Weights of a small contrastive audio-text model: encoder arch mlp_mixer.
Rows from block 5 of the text encoder of a small contrastive audio-text model, named by matrix and row number. Rows with one number within an expert belong to one neuron, the router's apart. Each number is 500 + 50 x the weight over its row's rms, rounded and kept within 0 to 999. All counts start at 0. Numbers have three digits each. After the name is the row's rms in percent of the matrix's.
Before each expert's rows are labels from the 100 texts, of 14848, where the router gives the expert most weight on average: "fires on" is the input token at the peak. Only what is clearly more common there than usual is listed. The data: drum patterns on synthesised drum kits.
# router: router (text_encoder.blocks.5.mlp.router.weight, 8x128, trained with AdamW), inputs 0-127
# up: expert up (text_encoder.blocks.5.mlp.up, 8x64x128), inputs 0-127
# down: expert down (text_encoder.blocks.5.mlp.down, 8x128x64, transposed), outputs 0-127

# expert 1
fires on: "noise"; "rumble"
router.1 127:466486430574426513440463605426450413519486467490508496561552472570545554445572509473585503511406565531606576491466557517519512444514504611551458434442414562582549513501448469480518571480499582483447532434470493534531483435488367501464393546414451396487505549441480468470443466458517563452533552537524470532483505532494525525501537521539445523547576474525520393552526507466466508485484
up.12 058:527471556504537513553545474530580570514495559444467455495534548523534436508509532531467597507405402581496485571541485471573495496449503449498548567546546393585478536642478509406452543550493477509479477518474523503507605547537579569450538505617516507519534538614476461583496611576467550533379503509525568510475477443527529510414509436482531491480455522441496510459454441488501445514454
down.12 077:456456503512469486541505581438452465573469402444503572610540538511526422553582523522547532522504534486509509460479492571511551553535507548514499585535494476581487539542537420544551486485575580508566564393402551598447445605504499452528425474496427480595561437450541429533569554475478565459525577531474449482494450423506488563508527539432502457429477424463481564545469473577463516490482
up.13 110:502540503469505484525543468555464482499566467560613448469470544553512510575502591465450591518594489504564587450472542539524462563517432544473482479486513496491451503485427502433455603377517472622436457436547489492569536506556498433486473563483439493570500536502421446504465587511446482551547518584573484497504501495540461581487554467567435616462569455497418480528491517551400564448529
down.13 084:469469541497458496494479449531503512425496554520504405548497503625499596479509546461418488496481378481526519473532493462413481429444461517604525490482473520421582495517484591502535538507412573544479521440449458551534497524485495518486517531536510433580418475522466601408497536400481550533422480518503475601549456477459518523599530531471418499511486545449488545636414428538426494486561
up.14 078:482494454485508518448525460539518564470534495489560458574493518521602455560503544499467578463539409462585561420463535470446533539492524519541512431454673479512457572487467527497506562470438510522573426484400539544530497536530553420542475597484499507537553567457446409555466612619516537512571526548530457514460562560482517533537586484516439590489522460445450458528516522539537551539577
down.14 083:528544509576419422512558491448529535463487558540518539463522496463466526425490449473445477519379525519544484524515473493530486487517464545584522449566478424492496602539588446494550508522575512519496585497449520586554507450569413574512476561529361511458544561513552559496524544398461495443412469401505501582558488461557549456447531609419475491498479515575481505560589454521497483578544
up.15 057:556544506514535444572588509560513548475403431558478551414514455414547455518349489473453538498503448406431535583554482477586452477477560487460509585484423487559460409460554446436486540477451469448522454423546527472455514497456561530479574510592446467492555448494487499558530525533508411529559512487410425457468486471443451523462442528499523499518496594521622475467558527504518444458498
down.15 080:550543452452418411575445460515516506531577562506516487451509452521504516501583503486468483419567501532426530537450483391510517492449542394492549490518487493527523444430529509469371561502384430487538620475507540540514503485526491502519547566523576465501522399470474504496473506497517439588473520576544485587454413444528413444608531433490497570398453502406504478497449488478560435524506
up.16 121:512439506498445491416490559484564497406437469497432479529590417427499588495480476486479435518473520399497580472585448469515501477592483518475535411444488552537525603409529511520466472451352491472507593485486477455447517546458449576496507431497407488574516495539567457551569507444567481555449463447528454500500459599545432414523522574483453490564546508484557474485470550441526499497568
down.16 122:463542447448481499463472520481422495435478429520508450456497525508539524458505470390569592572503491472597531447543618469500480526588477505548395532519463543499584535477480507522538468489409501445469497504483508527495466548451519533542516445437496483469442429550497445537523435433476520437537504405521499508584531614590529521604454592489481534477586431536520563524483558332525545549515
up.17 178:529452510479511439563432601488504533510528515508431471433569403529470549508521478525571545468442589577495545484449500514549464480418638517467504470482437444508588454549477455508530558528545543427534543504448499523403507546448470541483464564469511583466435457406525545484432533525450425452451597475480558472517465487485483578377454477493564472521521425538431484509447420510523563406423
down.17 116:451423551516448455503476504509448458507419471524506414421540469478539525540498462526579444505503606464465419421424510515417447496447472527512526533543474520572538490497486564493610541517497478381518442481501478536425513527480461441510461508402483540488472554492541569465503550577435489536536606498466534442512565459401484493518517460548536359576616444542450513560518419496470489428585
up.18 077:499542593490475541490471518526504422549485473416474513453476499382474452466468424436462476444505399391466463507536503437640460476433526504538527542529505497432418435546468518571518508540500438511413481515579496488549422521505526451591618527554580505517572476520480533575493533559513434514446520575500426476425570502494499487490524406560597546521501597504518472449455446582507485503458
down.18 105:568461487427454539456566513558513463481494549443463574515556365495417564523467476460508521415616487516504521527524479453560501522500495460480567570501528476442560500500537488447511510443446525531429611518554430449471493496472519383444511589580558514577566500482599522495451488565505396481545535478592466517436504519496523521370492509487536497550581535482470529483455372564461450530484
up.19 111:463581525517522584510543508484517500508515513468562540581446550495530499544476500550495610481493511457489449490440438458435570478451551582452472492531474527604542524462519373531483457625536539483544515589543508575593449421551476556510616491482508531513424525578470450572514511502495474513440546479528578451567430504454496398508422498461504415561493443552555502485518457468383417469469
down.19 145:530504480492421510418461547525558489438528498527553522568491446558557512504505536585394495378518458507494470488493440415500487486441530469460596470445509475558461487488481435478385503490481551517479541589499458539541551507487529510406582506465529534577531540530494496539549583459552457510413524608542452475465512548554487422461495458468481513596517595472532397491335526546462449428532
up.20 195:454612526505498573503570428576461479460483541556598423513490600552516518543515579459477536595597465532542552449463553555458444535471485534528469499464509470517518470476443464378474573398443515622446467447512489446525515523589526458464491501478467468519449559462450466470506565563463499572573455566572460449530479462507486589497513538549467562522580456514430478503463496586406518442477
down.20 133:600566497498529490531527418563388470504463561531581490461467605587543427457473588455491533543613500493592484419436540573473498506491449446505524482508549530537523420553475468449472488446505530618434457401489452532502594459458525427425491499482522423499450542490414516472500524489442464554482465576546541420518538546505520550571526464493440510525503515454421514470429530460452609489517
up.21 058:489515542493504516501594547518520530496521486479509489517392603515508557587516516582490539497505560540417529600496514501465531480446444558573424438499428507524462450531529436536517446534585453508477533647542598400533515496572539553498540512503552488531470428581511547518528528454516480497458512483544659451555451452477377494472459479502594492526477499505552560430477536478541391438497
down.21 077:435485453501451424472505563510525540503506448496595420487503453475489523485501574493451569449598317591557526521468449386495444516544489438488463530511511466502539535498517555482400546531527500538411432530470480553521492570446455467451499451448414519483570579489538523480477544534500461512552508482550540478394434516523458476433456478498563485575472500495492530552409456511507611397405
up.22 061:522522492571529553551532521525466542591526506464464576552437546506442453547423468399569424495445513586521486520530519492571578508571456578454467590635467456516469501505558420456634472555561505497484502457567446566519472447528523502501508488502561500415425463554488576374388499480497537492510473497489508437554484440480543503533519454488516453524434481458556512506515576498468411480400
down.22 080:500497518456504470599472420546502603611466399503493551494461439397463445448466491398467568605514542502468464579513455503491499561574494463436482528506514557442408517496432488441511486463499419482479549467497495453463483504505462573591503527578531489486558445532534471484374434428558506505477556514500434517561531486450447522603500610522565513472524531530556534530595533550478463417450
up.23 075:424543541475364543448465537481491422521548486431484525471537588515614494509544491470503499504474484499527423478439524471566440557455507538476465493530426480488497581498442576553466514616565478439538486514513538516589546549572552438529516497471463479472459503498425355486490535498505539432502411556569476569467536491447471415527525495581450556434494511420501492572492444580437450461620
down.23 098:563530473529587526458518535520579505464537539493506532551445492588579571552574527495471430396553489520403547538566469498485581456487602433553517544488592552499475444497530446476456536475467431557411444537543539405429560492509472515438441491502497416516567434463464475511559490487533545413520537456509493422436519559578466554542543411526414545478503565548528498471423495480599575473502

# expert 2
fires on: "cymbal"; "nova"
router.2 120:456463566469557526467507465530575522539520440542522544440584568475560419496426438482463549545577491506498433510485551452559499419490464460485581434507495481587418530546377452565478422551509396447533451404422503469441533543513579489605543480554512523471509485496499450560516439527611492558567500476500475455579406588466544505500577436464532476544447457479495526517515550564547530461538
up.12 081:590539502596484475489448416488571473471530496493543474606507571542579507553519464416534558533508541553480428432474616532499575548418431521395471553419460461525478509475496413443539520447458440520502537466530529491468524431417452535509441499534478432478467481517534564483605523511539510478557424464400510490475426497384470532565523533550525439408465542505462411469501433578524472511517
down.12 071:493525524424522541400378439579503495471462578545505467414563550497461515559450548443560577547513548513492512445498519503543478483460575480548550568388497540498567519437449513446477461406451457468449479497484584542476505437437413495546523554478471444551493453408576419489621512470471540528560439447567418497485489584494481459544574523486487429453523593488496492463490471491451420452548
up.13 082:447524468544563466470475376570506476483534521550535574528491612479507552575488482421478595464590539543562416450528499515516564443484503432487532502464552555542522559480433504466571432457498481523554515512450539437558491424439367505471436545493495532442412514461589547429580489545583584502554445515511565503544465531366501519532521536475561428467519463454454567492500557513503539476540
down.13 077:485548492559455530522472440493477476532510536432446568556538522485533430488505479433568495454560481487528407577532585512515514491541602521459497459417530588580503498465427430400516526486409574556482515513442497502467511433468601527542490561522587438506543434413434487534529569500468569550535462403543534423529477572483431589507511493535479468481484627599510522506419415525466473476537
up.14 154:409534475478465429519545497530457557553487407568539545473536575413494513560590503533410583509569539437583555572518412553519473410569498481475545382546589516537539549563522511478416481534536461542551513553501520473552424485427439567520489485489535513519426586428536449487536465481548516522451462470549491449502519468472479484436557475433551404518557474438540574503469538460484578407492
down.14 098:348511521451535363523566503483466489526514406452430491406537577463486444511655483551467562498480495501577514463531411546515488460541513491498540467508601533513536471476536506508462487439494451503507487567476546465469485457567500564517507492517510550521476504466478577547496506565527556529475452409529473448493448433502510637441566510431589432512587524466482527557559502484414447399470
up.15 101:517478462552515543530555435556403573444488552538534478524491467519525488501459426478539469482584582523430489550552554443545483492514489474489525507545482479511445497472475452475491472556397485470435453519455534478398567511538551564481517610546435611575479608504578484448616639541568471472463588497532480498542556533560567563403522443524503579535477545509491545415463494431515517501448
down.15 125:445505483574523602530486531566481496518507544411566513587504540387596512596499418492526528483453437441543569520506574529484502629540516484516436487523420520560486569563529457546541447527499446561550462493491555627477528530500552541452486462471461540526510527473480528464513578586464538486482490454461435568440449490508526494465496578464496523586473469595512448478496424451523630602468
up.16 094:480496465497473557481531436595419494398423559494556510532466448483565432422504508457518453456519581539425505532557542488562484495476437523468540454561447484491442494499478373511502471501476501516433464516483532507440532475553522516483540476497484571543383556546554487502604659443547447487423563459486485562530490565511626495455459519543525555469466536451491468369512432395540487493491
down.16 112:511457488623552572540488505575509481526436532530490502599482568429514480567439531544596521474519436483500591565469518495441490536521485462566527524509425419578502501564467434494474505471452387533542439477554541624443600534453568559479513496471481507527510460530575551489534545560461503503485599502458401519509528509548465556495457489375525474552485539558524549470477451416506610567540
up.17 116:498577577451477497428422540398409394598598448450440520435572474438496503462465516481514453589500454433578525452398450474542497559505411545522530562442496424469507495518524558553474588592458532423489546516555516546533472526477481452506476408434526459553479529467446482515450491460481549485480538490447437491465443550456559380529513445558485560515544439575449472490514532521488445460514
down.17 130:520535542541492517433549477453397527543480510527577528617495562510623433454413464527439474443450382504491478561540446486498457530512437437481489393479507539509365519546470491496585463547534519499577398480451446547526514469526540518543501450423462428349533459580475431477457566575467524399540501444463541500467475508465502558493464591529472497508474505516453478492546506507537533541511
up.18 098:540570480504506579496462520459521469568565543436433550416409482552454505475491398533521398503549487428435490517498418442535408526525398415509574479450467467454550439530441539574445518562547437500486479452560385433405522535488539496480498485542522461560439531509479371587552476463462507472506562548477428415512513530482496544476423531496495537580470455567424524469502464532451521452479
down.18 114:511495515474541488527520496462490503607546464461565547460606518475504505584434465406521522477499523553437498554393572466532436524466590466484528440478555550420499568454544542526591463569491515427395505491486422449499401548524431416496473394577513507491565563585443515490470471474454455588519433499450528492516442561433517440557503498550397569480508491470552452520571449505489475468569
up.19 134:445539524474513431555468395535511507522529507554487547558476617525548521589511485420486591444553511554536432460480532540488546497474532439502561532456532553608492500513469492510547504431449466475612535523467557397453528435477451470539444500496500511419424477433555470513630525563590492546580427448539495425485455504411449598563597548538552435450488500520464525474484527458478492457552
down.19 092:495485487509480570460507526501597432478471420570463556501490570523446472484452478458557448478526438572587481526492488526520497391466449498429593478484494570511537478516377562466498480514555441500565456570500576549518509402452479562556595512577585445528489415499507477499525426457456476524474510386580479559514430508537490473498607427526466548509503556496489496523529493461400484358556
up.20 081:586602542552478430540515553462434458586475504548330482504464509454491513477507570593573471516476456518555514445437506481431506586528589506539582527485458501501585535522524577491486491566599464581449517561504524549523461532473498446509442465500501472502490505491461465514484503511500483607550654438468408540433471504563449548481495515480445529542498502556517484541570497509544551639505
down.20 095:527539451510463480498509610396510550473483515555442400502449474544529556486497460525466473516468480488483535476501429553555533547517452472542482425505523569497477586538488570508536532512454480477635500528533389450462526567504426616585414488482520448488388458429540482474497598492548584468488455490454565458566463403465516526513456595603558523481523530535551410449516566463485515447447
up.21 100:538588521556491423470473598480481476473491525469381531511447462472396481499528519515425503517466472419507508373431493548532515548522494478569560501470504463424547549345570449522458476466576485519489557594517452528599477534496459566460461525458609472526423498434409466538526424382464578519479488548492475472469485516524484471475464597591423487516521499476479461470430524518487462510458
down.21 118:517575492499539490508523561527505617595462537497490581520493511524530643470515496550495458515454505573400567527419466637432454540491440417535582467444511438446492567521562588473478534494449431543534532502555487471425540476470434538495398431450473480523415477578482583440522524438507506468437549478482576412507441465486509527501529567538476504481518492587459477470593486444471504458465
up.22 098:460525514557509524499567530571478550413377472438428399576442453525565536522537485519505479509530420533404528531601519623514481494439445533411413553491430515440522523548491428430502556534532435480444507486508558597483464536496554526499515536509507550405427491508550499475468567458455451447417521540457504488500564409511478516455455536428570421408443527502589478497489473466509515555548
down.22 103:463518551497433525433463424442497504435496521568431424505520551417498439416500578566548572608533528588485436463514575539441475485528476532506583498509464535518571440488430565496518504499546491483507497474513534481468494481496397535617467440527494432506467568527562458519505438492507474519497353512440479520475498418473477472532466485476493494423472548461509594545525500621424570478649
up.23 094:461387518446506527409526593475568569461535470424565527457405508510489534440399482484413519586446445510467538494438510374527427429502496504423458430572523438547384530485516511416497494495415520486483500440507442428474564518482549509477484536492480557489513518536543480479483433515443486522557543450615552553498515501497549453472498450622447514586510432482511517514470554394486539476455
down.23 108:444512515480554518473464471447602509510452421476642648555546513496531508509551502511459503460412503475517460542530503454522505542560497522436511432464555482492477566493558446558491439463548475434540556566453498490495537511536518459451587520530440526450577482502491551526496481501458334523579451558574495435512526497488538504520491435424530619614561385566444552491504491469531482436527

# expert 0
fires on: "open"
router.0 089:492448484442494422484489511573488509543507523477465423563531519413503531494488569485453507522606408417445493433537516522594491409465610485481490519444448417522563500564496567483504468524455433472436537536542378545495429540444516491454608481490472533544471509581516415500455582504492520448407472507400509542438550533410534396528509583539492456488498599523556544472452482486545446460508
up.12 073:590469469470381567482472534476481523421484423501498496429550488550416577517564460596549530602565589493457517521549498522543460507557467445417497563502464567468493445419521474528446461574514530495450423560603502422442527525554572469564437453517473585557520447516557506509517508393516494456530490534600498493439491467457416562493520472476523549493405413539525523535438545424502523478508
down.12 091:540470489542478565452436594617557463454482436519412441490512500462586497545512513543503547456475537459573523501484613543490475522560406518548460529531513502534497481583454451528438489445450559456539494563500548481558545538422453477504598400430477574479468425470429577551519533446449543582476482432460500436476478518565553535505540455555537539575552491501586513546526548388477441426567
up.13 071:457488464475504544560585431515529508455540390458489516518491472527555439554481495627551543439473591557469484591548470534411508488518448512521464516542461603532479548491538463538517532493557585470561514479500591537482470438562522509549521521517494452468523411466359604429529511488443468557507480544534481501578427394433462534500468427439559495542479406519412463532466536486473514389497
down.13 081:440352464465411524480520496477566492499517498489523501474518531459480514464514391494490473480453580524428475518486539486522536514520507511546521474501478523490495494526568460468480459603561422517567566547479503499468381529580485411585457455456478599456515398416449452408521435468602571464452476476566489390472422457475479431436519481532446504461551485476609517431459525403475498478566
up.14 079:510509446507458449552533584511480445451458482472412532466527506533506410532484443499570542543508526611488392596487541533535513546479503531499536446448576509530442398461596407468460506526577531577521462471408557573502539554530582537492392516508552445377521501457479497524468466461410430467451466472538457426496457495503457489507485445453537590518511601461490443500456527450405552440487
down.14 089:495397441409522504469463448596473555589513532384560512453605489405582566429460485473517519436564492506495465456545439573478513444464549476532517516501451415422447461518488521537510469448498504477525501561570563554608500483545545381442509530464465530559519500501548480478522580545520447480527474591539472465499534473566504474481467468507401558446522437433584577476464443464554593515493
up.15 115:435476524516482440533546419545475536535437457565453551548461501480594426476446511504480493461495466542476546452507494591568586429412502468518600524385442503573524515575537497509437432440529524500527519504473522493472416411487456576547504573509472541512441483563413542510555469456487485567486403450550471536444510476533437503508481482510478512408599507432487502537636567534505476593396
down.15 117:533430491511491453551524494535453497476471523556481518489496485482434454513444500478507418505590493466447604469499478464576538476410541483493474467453548504544504441551670461574540530447458545530577537416370470446420494495474447546545464480533464550492484532602330491535509601491447467486488455444551509528487557512577456533432473410569464521503527552531416468584538502504450512494475
up.16 071:447566495472496517510586577430519497602499450401565491482472574494493487586459541471570553479476429573492492499414508550455596469490535508440446509536576486621496541476392487428549472438515476481580437523465490539484511416471586540517545524391455517465519474475464489536504505529472487501478428437546477509462406511517501595461465497490519454511496596419528455610521542608432439503444
down.16 088:525473412507415389484553478466463445554466487580466401487492487404518522391539545528450389495517505518518502462478422472469513403411544488474491572524476506504521466588599525482484567534388549515469509468522533399521450514470422545501519492534472497569582527594546495512370564483489483471470513498493458577433513465573409481420461458514482535507491559515516534493520557609518475560496
up.17 063:438515417540465551517550481492534559431523464510587570523483434624392414486438423478448485555497561402542526580539435400502505576482442535435467496538548496406402497473528498554444486529511558547577503396496562550456460508506516530494555579510514532470517482485484464468454432455501513423493527510550477464511435416481466511419523432487545584518455498488413435477456522473468549416428
down.17 073:562398569540571568496499518468556434616511452492497480527563493446496386416508541459458521462522480561486449517469451571451516492581579503452504434483533566456476495537529557488502541459496385465464487525522574489455401494452557459497505413582547401502496462443482472490551480491494472442486469504532503490523494540575520391490491501393487516579494439451431385382483591537544498456516
up.18 111:367427494461439449525542393434529483505514511584512570478477507503502448474478478447503440433492492484492501503555465478545430398472491360551489487411459547519520487580418636568427510463546570499518460455512498435475471478455515522479523487507392482535490527551453519516542532496428494493487446477537444550359498520539377509573475514451442512476577505403463489550536574521512519484553
down.18 101:480441535551529447417518491453589560425402555543487497482577506589521451498413496505474462538544580479473545488490477527543559440446435445458508435361491537552407487472534499526446449339474535571496443405445528452470552453445470448529439488450428520485511471450404480460537493385504489537617515512503480530501485521519486495495575511502508452488540489452512427520540495561444509465411
up.19 091:609518513517411475504441629523562474540496515471536578551427503484494464511486420514478573525483477497526508481530471504561560545469488564457363462550517395470520352457557548620572496463466519484551418513489438544474501552408416456439555567509486506465540457541464533609424474531507474424488479472478531501531490496462476490476571456511511478488391525521578536439479517525510436579479
down.19 096:557539540551494488614492522533417505502520571431479544483592527537525534501564496513532528536540514462502557507476457594523501611492550510459423556522599458461521532392506414499573524455398480500488561517613513515443542524527320521472552500517444538521517558500428521625443457450599476517472499591525529520506534500494516521605531471556522547566547559497485456489479495438498543502461
up.20 125:489478446470450493542460495523543400499486502525594492503472514489459466441538422381468578497463527498482578500514438397623525551428477618331395411537581446476512518493502534539474549553532486544497500521439471525533478510493494557478498455458499596440483566493582443524492430461449518439443512453457459432557602476471484507465493512446533495515420527498458473445454436540479445491564
down.20 129:513551530520381620437417514426488476508540476382430546468531454529493539539536453452445513557462534498539447487509528461576482488490499539528500540445497505421555467374425546489457584502523530482503565556575552550566423472480431431471540572512545458558492488414568510522487509485586474505528471588544483525427481467352516481570493430586490506478525517546492550418453420548505487522517
up.21 094:505485504480489482447482488539423526486469475425557482519469509489500504540492575456524550583573465516568509372487477584496522530501553551438421453592422459523594508457450457372499473545439426436460480518526513606555436458429440489473543528475533507485424557522553428583518596538532470448468443517407463535519546553451570492539540530551458448478518494554552552384501445451503409451537
down.21 088:420527509390558462573362403452461490426526529460448549586499555447578522472588476522503571454444509467490511488551539389524415493541568439526547556470519475509466596486521459470488506465505434439403510529575486469525518502539521437589476451478455477484461468446530452498485398544543507500520552492464482559540482527408600387497496570512495546431477472516439538466449531488535489598502
up.22 098:485390500515401518595499556574591619440449566504511441499557521557496512549446364453551510528510504470435554529532579452522465470468497459424542482388473473509500572425511422495513483425499505622522473411477393486486465607531535422547527507552538536590457474535564534472561466508549553528517553458471549483467489516441548468547446481510501450461463499500477535496488476503576514559556
down.22 096:439537509495512511464580499466445497434466586526491474484560426565445410521483494490601509492500557466557554548421536461499527496480455552458472432433475518548524435466540465495481441514562579573519416532395592514493509541436506518482490474480501496516466550578571646546539475502470517541494496541540498531516529451560605569524551427512508435479446462451385395504561454517552586480617
up.23 120:487396471480344492540526495574539461452467583549426481457494497519508430430429438460464458474483472446427511528536396455645493441424479465472504389470522474531524490548484578495455512500514521549524603429394400431473449518551552574504554567507459486487510510512528512473516471418454509464464443486446558437459535467500404476507478487460443493443475485417427473478538547554511475506537
down.23 117:527582526530506549457489486505484421411475489342505455454565515498480435546444426438522537439492502523508524537483530417507599458493475476536461492471527467443548505433407453445448508452405516546449509465570514568498467516438396441499433561506542536517477563382504455424457569546551441585476576498546462588465487520484575465500540555480465437543569514575453510478506446464424575468459

# expert 3
fires on: "snare"; "closed"; "shaker"
router.3 108:509493604535483507508547447502464592497427545529517564521492411468526504527418437535519402438416460420514498524524440512387607533544548415454517447485618516484484508468543503475515503457434497544591506545519511483482452467501415500560492615505567507557496508521519507552571576534491462527452515537569445485494587449571482557496360518587426518512461439590492460487524504471474461580501
up.12 074:459454561428411407559570505433512609593506433509476499547504632462545468482489547554573394540531409502543472545491537483470524500476499500545597522535496541488516480588464496560528418504509455489526501426527413474452584525477532469482542429513457465468504442526473469456452509483515552495503499582469446491477377498403462456493468519477559626560504511453384506496480547404472536473469
down.12 092:441395465481472434495471472551510440449441430574439476571486532418441498532492496398518502567543480533521444463474542532547527413480514552545496477482515490540501494522492499456525522514542445431490497477497421511432570466492555470554551468492542492445498484403482398512391523498453516487505470532578496505599472428550493498545607357479564472482608452412517528557562538465470519344520
up.13 097:490584489478614549599542579487479529502504520437513481537418477591459449540479467546524567502496486436466531545388485481496513556512466557583458556528553485555444524458480367483478430541496604565508456572550587432607530454512557516484553470403480535460474539471548534447526466461502537540529573458509523454469485435533597506500445541526520439554528541508469489431492510445600387496460
down.13 096:472490440582558472564549492486536609542446523489523513493472467484478594553396395459424487450501450519524521530514527532494389528541601396547560496530494494525507536549567536474519510514439511462489548554490482546426511446531578505440494603520451648503527451511515510463435450581429408558480555505527525529506515521601509470514529498453540468585589435545539503415473479496444560515417
up.14 059:496420502456413480509514559546543490566429486556452508525498484525483552570558495496524447501543572488447477492493489395550438497398530449498519556582470436528551487518556509525417497604566480464502526379512452542387422466559593503518539494546491553445473573491556508475452513420591590532432502452453522557538518357455550422560457464520554495467514520438501510449502453442473423486542
down.14 059:521624403554454497497490511486457535424525465499523469565560512493506546443460511480456522420385498392516542510555497487534494502483441623500458431499529542454590500559500490610412506415523490545562433457528492527449513506436444449539510562526617449474545488606508546474515519476579446463501551573544509522558494466499490431477556439487485510494537517561616456510522622545486530434450
up.15 091:459448569611616412537611566515510529571439551482518494476448521499584456497494494416468510495394525464461465493578481499548534535441559532490435478405512476547500568477619474386436482508527476511494574495452535515539518522492580570476402528510509557403490473506556513495489514546464466445535437433434546446512527495504532558493482550494582505468450517518532530434423457582516451546392
down.15 087:448458456454568446469436453515593508449439498526542549570539456452543489527569452502596538476517580551473593487487460469477506483564497552468444470597580552520547529616530426491565444416524462440583529542432539496463573444535448570437533532537464530493609461548505570549514422497554517455513561465502395435458452587530547511425512496486516535501530446554526555514459523453568499419528
up.16 086:502490455437512520502572465437523494473527580493516551505535514629548435496471554497542564536626517516402471467536534519549459548507489470514548555546472513528425437478466476573417455537627472586462458505413494567517521584479471497520406455472474448546428515538496506542541485447555550532511590522472624462559450506461584508510521550554572552482411550465427513513481585563556500510414
down.16 085:458542522533530515456485563600508471488522560398501434514554453522480487422491486495475556504455565466564497467497492475540542514436539468485505445551573495539530481415467488505510480357423507590496566468535582613551424493481449498494556593488522513575425600513558513471547530532566424453426476536432468550479545473438585460494575511513411480475496606469542453411522418491480572565477
up.17 094:469491455425518475521481467548487543474437535526486556449514474571589411455458540478518528592405553506402514501559442478516532539385483478492509594449502552497481481550574495517450521505560466633490534475435555463587472509444425528507408459487478409518411580516501528483516439540555471438584502518501558428480426450434504524520443533521523613487441476445389485491500466573484466502415
down.17 097:516513632505592461539474552445458486559522527450535514491507501509527453444495527508446451406423516522617490537508500463596572455590546516542577464568594447493418488488420562448461484497510444504523495449478491511492470497480558565565495530484601503447439535512508422447469479526454496513440517403484550528636530560498496473431530556569450550510489474518535455437549519568486502597368
up.18 080:490528532524590477442477549494576547558535489400514588557517481573586505434441413592420460515429466497495537517401513515466508547418508522532625478525531472536390441478523475569518456497509453576483561476492532476512478564519519477471608493450517453555446501544397553516555397474447561593487538512485525468506520521468497563436489497577502461639507494470415491533517542563503472461455
down.18 088:443497514439656492543504597494485539498437520473483437537499486539414545539423478558512528496482500559411561569420437466574487527520458493504462512568491390473488539518430489483429493503548517498475620494638473439488447520544491501430502459462476510438388473560564531516434436467527408599516429483489560495488426485491535488557545528501543488489553442466530507455457557426546438489411
up.19 059:485527407525481510524511489482512484439496517417476539546496446528486526440565503447501558527574461492534576494529495498452413489548374492485455520484496496447467473380377574591483516461575469576441480478615575531489487522578444532513544474547518487565573548472466523460536489437576504490483434521563444518393478506558507534423538530455484385399532470496555470471485426529486488424621
down.19 064:537374502502532492441503440543447516534527487463526500433527617496485454501503495538489427456450476508450460496550525486481454440595542489517444464510448489435498470564439451427555460444499488499607492671490498507415497485532579494467470587500504514443538390522561555531586535541432455531513504528468503483563424582459430406533624466472478546528512508520412483521475443540471455427567
up.20 099:580466545504447554475405487423521454458518488439430464414606449537432494492554500491525560526512495474553432438457443479528465466457492450414563522464441406522489516387441561548433411424539476487469526514556501579490413574486476481551530505532563553535465555516364505475519484548520369455491476548394547570504508542441535502495459551478468496470423547520512447505524515531502461439587
down.20 117:585507523582431506451449543478586455527564585463542428463636550495538452428511498473435523453464512488569473504506509468501510513507633486455551463599503511500533514519477538551579498553517525449530551467448480569462432634501452552563517543518421531483513587430482421447477556480425501457533510581454470479477503416450500392475466444450435455513519549451484471590403496541506479535503
up.21 081:429505455589523492571534461517417514491505447497479532394488590477500517385549509461424508468518501543578495466540457524513481539516528541570407380485455530491507444492446519434543565470589473483477593569569493504606596450529540525493434554393512545420555434437559482458499528533430514519526518447462533483469568441537542481512472444520502546626522484439465561507457482505498395500439
down.21 078:556512632515546522450526478431558537481455350425548414560534485470604490489514601506474521536544454453476499541494606530501438521557519521434443418437509536462469538460473528498471528437585512485480448491492500557558502520499511608509468534467474534421479509541540468516465512491494551479568381474525475465403520511440586511508481556455517556482501556607465511611503515486498601410544
up.22 130:514552427414380480502443423476480487468584414494454484482453529501490359432572514535482511538549491528404449554535401538512407491461499504473443557559463555496548446560433414518544511500483582440500518525509463467523540496530555499565453516465385488505480519421509509591448472426584537398519445513528455466474422445512525432435548484504480495457521590457472505442451427501518531433528
down.22 160:439493459450519421509406428426576482530587505535547556447496493483402511483565508436390530492514590499539430451530505456531484432448578489450528514471601530443527533401586519534489443511514576470488549542454446445561418480544467438475507486500578574471571474525412471501431444472479460538539467551572532479504594494431523459573506395557497520454556438421495479497454497525537429459464
up.23 070:401602477472482531504413441570487487558563557480382560475505503578507447455534381500588500554440512526505516538557454492557533518494494468496519555530478527547496456590383500504593589483482493594461428546502470433496492490553472502536486451581497386538524487447558491402476447500550570439570483450478492488477495542478442528478470619422571483509440488499495430441499567501559475549510
down.23 065:424503492557518578412558587602546539491580514515511417407518498483528482418558500534428521531550515371463539478579463501484487529529487543457535487461545565417585542480543483471508480475504580577439519492501509463530417480539496488408596505533531537542536521463423541500607501452514459505494482567624464470491482526512441491486435443529431540553493581528538545498558430456568532582410